Weights of a small CTC audio transcriber.
Data: trained on strings of digits, spoken by a formant synthesiser in many voices, 42.6 epochs.
Rows from block 4 of a small CTC audio transcriber, named by matrix and row number. Each number is 128 + 24 x the weight over its row's rms, rounded and kept within 0 to 255. All counts start at 0.
After each channel's rows are labels from the 100 clips, of 14976, where the channel reaches its highest value: "responds to" is what is common among them. Only what is clearly more common there than usual is listed. The data: strings of digits, spoken by a formant synthesiser in many voices.
# c30: last pointwise conv (model.blocks.4.c3.0.weight, 192x192x1), inputs 0-191

c30.93 [122 117 117 103 148  63 138 134 142 133 168 142 113 151 177 135 121 116 138 107 147 174 155 132 156 153 117 114 134  78 133 110 129 126 128 118 116 162 124 115 137  88 109 148 132 123  91 144  89  60 125 103 128 175 113 112 126 106 145 123 101  93 120 135 131  90 167 112  86 128 103  99 119 148 122 142 122 100  85 104 109 159 148  99  77 125  94 156 110 152 164 135 132 138 115 157 131 131 143  76 113 119 146 158 159 102 125 136 121 117 106 168 142 100  87 121 132 142 134 164 121 102  97 143 106 120 141 143 137 131 114 110 129 102 115 113 159 131 130 171  99 152 143 101 100 113  80 119 172 130 155 116 148  97 160 124 142 134 131 134 117 111 120  83 126 150 115 165 110  39 139 164 129 119 130 141 136 136 132 121 188 110 126 158 132 144 137 131 129 128 108 159]
responds to: "eight"; last digit: eight; white noise; first digit: eight

c30.102 [131 141 142 123 147 146 170 145 134 163  85 112 125 123 105 114  92 115 160 152 151 128 119 134 135 137 128  91 114 125 100 102 135 100 118 102 114 116 117 103 163 141 103 130 100 102  95 123 163 116 168 171 106 129 125 106 116 135 149 123 145 141 115 114 153 105 160 136 138 120 118  99 117 153 171 155 161 108 202 124 138 181 158 130 125 143  98 131 122 165 120  96 114 126 128  95 123 115 108 120 171 147 118  91 130 131 157 163  99 135 161 143 140 107 151  92 119 160 141 157 140 105 154 102 135 124  94 118  86 112 125 116  85 105 154  86 150  99 115 118 106 142 133 127 140 129  88  89 129 139 150 114 173 141 133 123  89 130 110 129 106  87  98 151 115 123 118 105 158 115 121 116 115 133 107 145  51  85 113 146 132 163 145  75  92 112 126  95 176 108 158 132]
responds to: "eight"; last digit: eight; first digit: eight; clipping

c30.27 [117 149 154 123 100 155 128 113 147 129 104 136 153 121 126 120  87 129 126 108 114 104 163 122 130  87 168 127 100 125 131 115 133 131 113 141 166 152 105 120 133  97 112 139 151 127 136 116 109  76 160 126  94 140 181 131 137  89 115 143 148 148 124 118 108 120 102 134 113 106 127  95 163 108 150 129 115 131 163 152  88 149  96 122 117  82 134 135 137 150 103 107 154 132 120 145 161 114 124 108  88 129 175 129 130 198 110 155 115 130 116  88 159 138 131 120 124 106 102 132 171 150 143 138 128 132 124 138 129 148 122 113  97 145 161 149 105 108 134 100  86 112  97 123 191  88 186 169 166 135 145 173 104 150 193 158 119 129 180 102 107 115 119 123 103 144  74 141 154 163 117 147 140 134 138  97 143 128 150 126 148 150 113 137 138  83 133 156 124  79 128 129]
responds to: "eight"; last digit: eight; clipping; first digit: eight

c30.51 [161 143 126 172 124 177  93 132 156 159 125 108  91 144 162  97 122 137 102 126 144 116 159 121 134 175  98 148 131 127 147 174 105 115 130 147 107 146 116 108 123 114  97 120 109 181 144  92 153 152 110 104 132 174 101 122 125 108  77 149  92 117 116 129 104  73 125 127 117 106 123 116 104 117  81 107 138 131 151 150  97 109  96  97 139 156 104 130  92 138 125 144 104 113  91 164 120  95 151 167 164 147 114 143 120 109 125 125 110 139 120 119  88 111 124 157 148 151 134 125  92 145  93 122 117 125 130 154 142 112 148 161 168 112 112 114 132 115 177 158  99  77 176 138 115 147  81 140 120 112 138 142 123 195  96 151 180  92 101 115 100 133 124 148 151 103 126 124 126 119 124 178 137 140 101 134 134 166 144 105 123 112 117 104 132 133 128 120 109 159 122 115]
responds to: "one"; last digit: one

c30.15 [167 141 148 162 137 118 106 125 102 129 161  93 154 126 114 207 109 133 173 141  88 104 138 150 114 105 102 144 131 124 129 127 108  95 153 162  90 141  94 125 161 118 126 159 131 137 177 144 162 130 160 122 117 122 152 141 146 101 116 140 107  70 143 129 144 142 137 146 119 107  87 130 200 124 120 125 146 144 111 196 122 102 149 101 123 104 139 157 120 110 155 152 122 172 114 129 122 106 144  86  92  91 116 113 117 180 157 143 122 100 103 153 135 133 148 131 131 142 148 118 139 112 126 109 127 127  91 183 137 132 106 157 103 126 148 172 114 144 124 114 155 109 156 128 119  95 160  99 166 108 102 100 157 131 126 124 110 148  91 144 112  98 116 113 114 172 149  99 137 146 122 126 100 135  92 108 128 102 125 126 122 144 131 114 123 145 111 148 135  93 106 180]
responds to: "one"; number of digits: 5; clipping

c30.74 [126 139 117 124 133 119 134 107 144 110 104 125 141 113 106 135 137  97 121 148 114 102 131 118  73 131 126 164 149 129  82 131 125 170 136 132 158 113 134 153 173 112 136 148 100 124 122 161  99 134 146 119  79 167 137 116 109 121 114  99 101 135 105 137 102 108 134 111 114 120 140  95 136 142 107 113 124 123 178 114 121 115 140  90 138 117 144 149 151 124 134 134 117 187  88 130 111 157  83 121  73 168 112 157 121  70  92 126  86 148 128 117 106 170 117 120 125 148 132 130 123 126 125 153 112 122 153 117 172 166 117 137 113 118  89 115 123 138 200 149 134 116 151  93 133 128 133 116 131 125 115 139 111 117 102 117 102 130 165 161 181 166  91 113 100 110 111 136 162 178 103 172 168 107 102 141 144 110 133 115 121  92 176 118  96 121 141 121 100  99 192 132]
responds to: "eight"; last digit: eight

c30.42 [156 139 153  99 123 109 103 105 138  83 112 158 100 172 130 127 160  96 126 165 131 111 140 141 116 173 116 149 135 135 133 115 139 121 113 150 127  70 112 146 122 158 118 163 154 157  97 118 115 170 108 153 131 112  71 126 163 164  91 134 171 149  96 130 151 147  75  99 112 114 154 144 117  90 105 144 128 117 136 107 160 113 135  87 114 135  92 114 115 138 149 133 120 171 127 106 134 143 129 120 130 169 118 152 138 127 125 107 124 156  82 156 146 110 107 122 163 115 129 122 117  63 140 116 159 144 152 121 164 114 181 112 138 142 116 134 159 146 104 127 130 104 142 135 102 106 118 125  99 111 152 147 111 100  93 122 106 127 117 166 117 155 187 153 162 191 142 136 164 115 122 144 148 117 100 117 137 174 147 117 112 105 120 120  98 154 129  89 158 149 125 116]
responds to: "seven"; last digit: seven; first digit: seven; clipping

c30.89 [103 124 131 132 131 102 141 131  96  93 177 110 134 146 121 144 124 124 151  90 122 107  99 137 153 152 152  87 125 110  78 136 110 127 153  80 126 156 140 153 132 137 183 145 123 137 140 116 124  99 145 127 118 158 112 104 173 129 165 173 169 117 184 153 133 109 143 149 145 129 137 118 119 121 111 119 163  84 145 191 113 113 124 135 104  93  93 161 110 154 166 158 112 117 127 106 112 128 102 115 121 103 113 155 121 122  92 117  83 116  85 117 161 121 106 141 115  94 128 125 107 161 129 127 144 127 147 109 109 131  80 162 131 141 137 105  99 148 160  90 134 114 137 142 138 114 152 113 133 107 157 160 162 141 150 138 144 111 118 125 149 136 111 119 124 143 107 170 138  88  99  90  93  96 147 144 133 108 106  86 117  82 163 126 183  97 122 131 108  85 131  87]
responds to: "nine"

c30.96 [130 148 156 143 165 122 137  80 127 140 107 141 111 129 126 133 127 114 133 121 113 114 118 143  84 111 121 135 128 122 134 163 109 103 139  99 128 113  97 142 100  94 139 105  95 119 149 140 120 143 215 188 190 111 102 119  97  94 130 137  90 113 117  84 127 167 140 112 115 130 104 170 162  86 151 133 156 133 119 135 122 121 134 108 128 152 129 108 162 140  89 122 121 139 126  84 139 125 155 124 156 127 113 119 173 147 167 169  87 117 143 138 122 108 114 151 100 119 120 159 132 137 114 122  87 137 117  86 105 106 103 156 113 129 148 150 161 128  83 102 121 170 119 108 146 162 170 136 126 109 125 143  90  97  88 124 134 153 100 141 152 116 113 152 134 102 141 126 140 123 105 118  74 152 132 132 141 149 128 125 123 103  94  86 162 104  72 146 152 166 142 130]
responds to: "one"; number of digits: 5; first digit: one

c30.139 [157 123 122 132 142  99 103 151 125 126 159 101 124 103 133 134  94 141  87 142 150 144 142 134 140 106 111 160 139 158 160 135  64 165 119  82 119 139 166 141 137 144 109 152 127 170  92 135  76 137 189 168 134 136 120  96 104 118 140 133 150 140 101 151 173 121 126 129 138 128 143  83 127 127 127 145 136 140 109 137 166 108 159  87 179 140 145  87 134 119 126 113 118 115 145 118 105 110  99 128  94 165 123 152 148 131 104  91 153 100 167 139 149 134 155 170 149 139 116 121 116 132 133 145 173 136  90 119 120 149 122 145 120 114 196 166 141 121 115 125  89  92 126 142 133  82 108 107 130 113 115 146 160 105 111  98 125 174 169 134 119 116 120 142 131 133 155 129 117 125 115  91 119 160  90 160 123  77 123 109  86  96  92 130 123 111 143  92 127 125 151 149]
responds to: "seven"; number of digits: 5; clipping

c30.103 [121 157 127 126 128 152 129 116  89 160 114 105 145 122 165 116 149 103 103 149 121 125 161 153 159  96 116 126  95 143 120 127 172 121 145 131 111 104 148 110  77 150 210  86 139  80 117 139 128  88  91 137 152 143 103  96 122 137 132 155  92 165 149 137 135 144 120 117 132 116 157 155 123 119 170 133 147 106 173 135 131 111 109 108  93 164 130 127 145 121 170 182  98 159 102 111 132 132 134  82 117 108 172 119 142  97 137 111  80 145 144 132 112 110 113  93 120 166 127 145 123 107  99 155 113 114 155 149 151 132 126  86 148  74 131 113  86 121 134 138 122 122 122 137 109 130 147 122 147 140 122 131 170 114 149 142 139 144 119 147 106 140 125 122  78 132 151 106 135 129 185 112 159 133 106  99 139  97 122  97 175 137 142 133 172 100 169 142 160 116 136 147]
responds to: "nine"; "five"; white noise; first digit: five

c30.57 [113  99 144 106 126 117 143 142 125 157 112 150 123 127 174 149 116 134  95 145  82 174 119 124 106 126 131 128 129 118 122 124 109 109 145 130 156 112 144 172 119 167 145 147 114 114 183 144 130 130 145 119  82 139  95 149 149 170 146 165 208 168 140 102 122 127 134 104  91 131 108 116 108 146 127 101 168 110 103 154 184 136 129 138 106 144 140 141 137 131 155 111  94 165 161 128 144 135  80 181 120 133 121 100 133 146 156 117 128  78 107 130 112  92 109 133  91 110 108 115 137 153  90  81 152 114 140 138  98 148 149 122 123 131 106 109 130 103  91 181 126 136 109 136 147 153 125  82  97 123 120 123 109 114 106 107 118 152 112 124 140 113 157 147 121 148 138 121 122 126  77 174 108 150 109 108 123 159 109 108 117 184 165 156 143  86 123 111 111 134 113 166]
responds to: "eight"; number of digits: 4

c30.32 [ 92 123 136  94 130 126 181 114 142 149 153 117 149 120 119 163 166 162 123 103 139 118 152 120 129 142 139 137 120 157 130 143  78 120 135 111 103 139 166 124 106 138 120 131 131 150 142 160  98 132 136 119 103  98 105 110 135 127  91 144  92 114 112 117 125 103 179 148 129  83 110 160 105 140 126 143 118 155 129  73 172 112 120 143 124 126 116 122 128 139 136 130 130 144 128 119 128 141 135 142 125 128 150 104 100 170 127 116 117 154 124 159 116  99  76 115 159 134 158 167 135  81 109 143 127 137  99 139 174 151  88 146 161 155 146 166 142 156 176 115 137 115 136 124 123 105 107 128 117 145  57 132  55 122 148 116 159 178 108 132 139  93 106 115 162 157 106 132 131 147 131 136 121 162 131  70  90 166 126  97 108 108 191 100 137 124 117 130 134 153 103 163]
responds to: "one"; first digit: one

c30.66 [124 119 133 157 141 136 147 154  95  97 164 140 106 121 120  98  99 125 127  75 152 104  77 123  92  98 106 163 110 116  95 124 176 134 105 173 132 118  96 143 168 148 126 118 146 143 127  95 106  87 154  99 155 107 107 124 180 122  98 110 127 147 150 161 140 123 136 146  98 128 180 115 141  80 133 110  88 156 139 136 122 103 147 141 122 115 135 106 119 109  83 114 140  98 119 126  87 124 154 120 131 148 108 134 129 108 154 145 108  90 163 113  50 111 107 103 101 119 129 111 102 123 113 129 149 165 121 123 127 141 126 118 116 125 103 132 149 122 126 146 109 176 105 136 116 109 149 152 159 150 106 124  95  77 128 135 131 117 117 113 150 160 119 182 118 146  98 179 147 133 106  99  96 119  99 162 154 111 167 175 129 147 121 116  89 129 142 143 131 127  89 121]
responds to: "eight"; last digit: eight; first digit: eight; number of digits: 1

c30.143 [117 174 139 156 107 130  68 110 104 143 126 127  85 101 138  97 160 118 131 128 116 116 136 105  89  93 149 127 163 104 156 161 115  89 181 112  99 118 135 154 124 132 151 126 173 125 132 125 123 179 101 174 146 202 144 151 135 151 109 118 121  84 153 129  98  96 136 132 125 102  95 157  57 137 182 119 101 147 117 133 110 101 154 123 187 135 142 138 107 146 125 159 146 149 128 127 110 128 129 142 109  88 125 120 118 108 118 127 116 152  94 169 108 126 121 109 131 136 132 139  91 117 109 132 134 146  97 122 131 132 136  90 134 126 138 147 143 123 150 141 169 144 116 141 142 130 126 121 116 126 111  87 129 143  97 160 172 124 113 146 161 157 146 156 136 186 151 136 116 150 138 103 126 106 143 102 160  95 103 127 109 122  88 129 151  87 139 163 163 149 135 131]
responds to: "nine"; last digit: nine; first digit: nine

c30.157 [137 124 131 143 119 160 148 118 100 117 143 135 129 143 144 121 139 158 140 142  97 164 174 131 118 136  82 131 139 104 119 135  89 166 138 128 127 135  99 140 149 120 147 173 183 121 159 129 155  85  77 120 141 121 132 121  98 151 118 192 120 129 165 175 134 121  94 142 139 149  71 141 130 124 103 139  98 138 120 102 123  72 131 141 188 173 148  98  91 103 141 152 122 129 126 112 125 117 167 148  90 125 124 119 144 101  87 148 113 120  81 151 129 111  95 110  95  87 196 123 117 106 154 120 136 118 108 107 118 129 111 148 114 139 103 136 167 140 124 176 146 174  94 140  92 122 131 105 140 139 122 158 144 104 133 117 163 114 147 129 127 135 137 104 164 120 131 142  98 127 137 122 131 151 161 102 122 143 141 110  99 112 104 167 164 137 146 140 104  88  98 127]
responds to: "nine"; first digit: nine; last digit: nine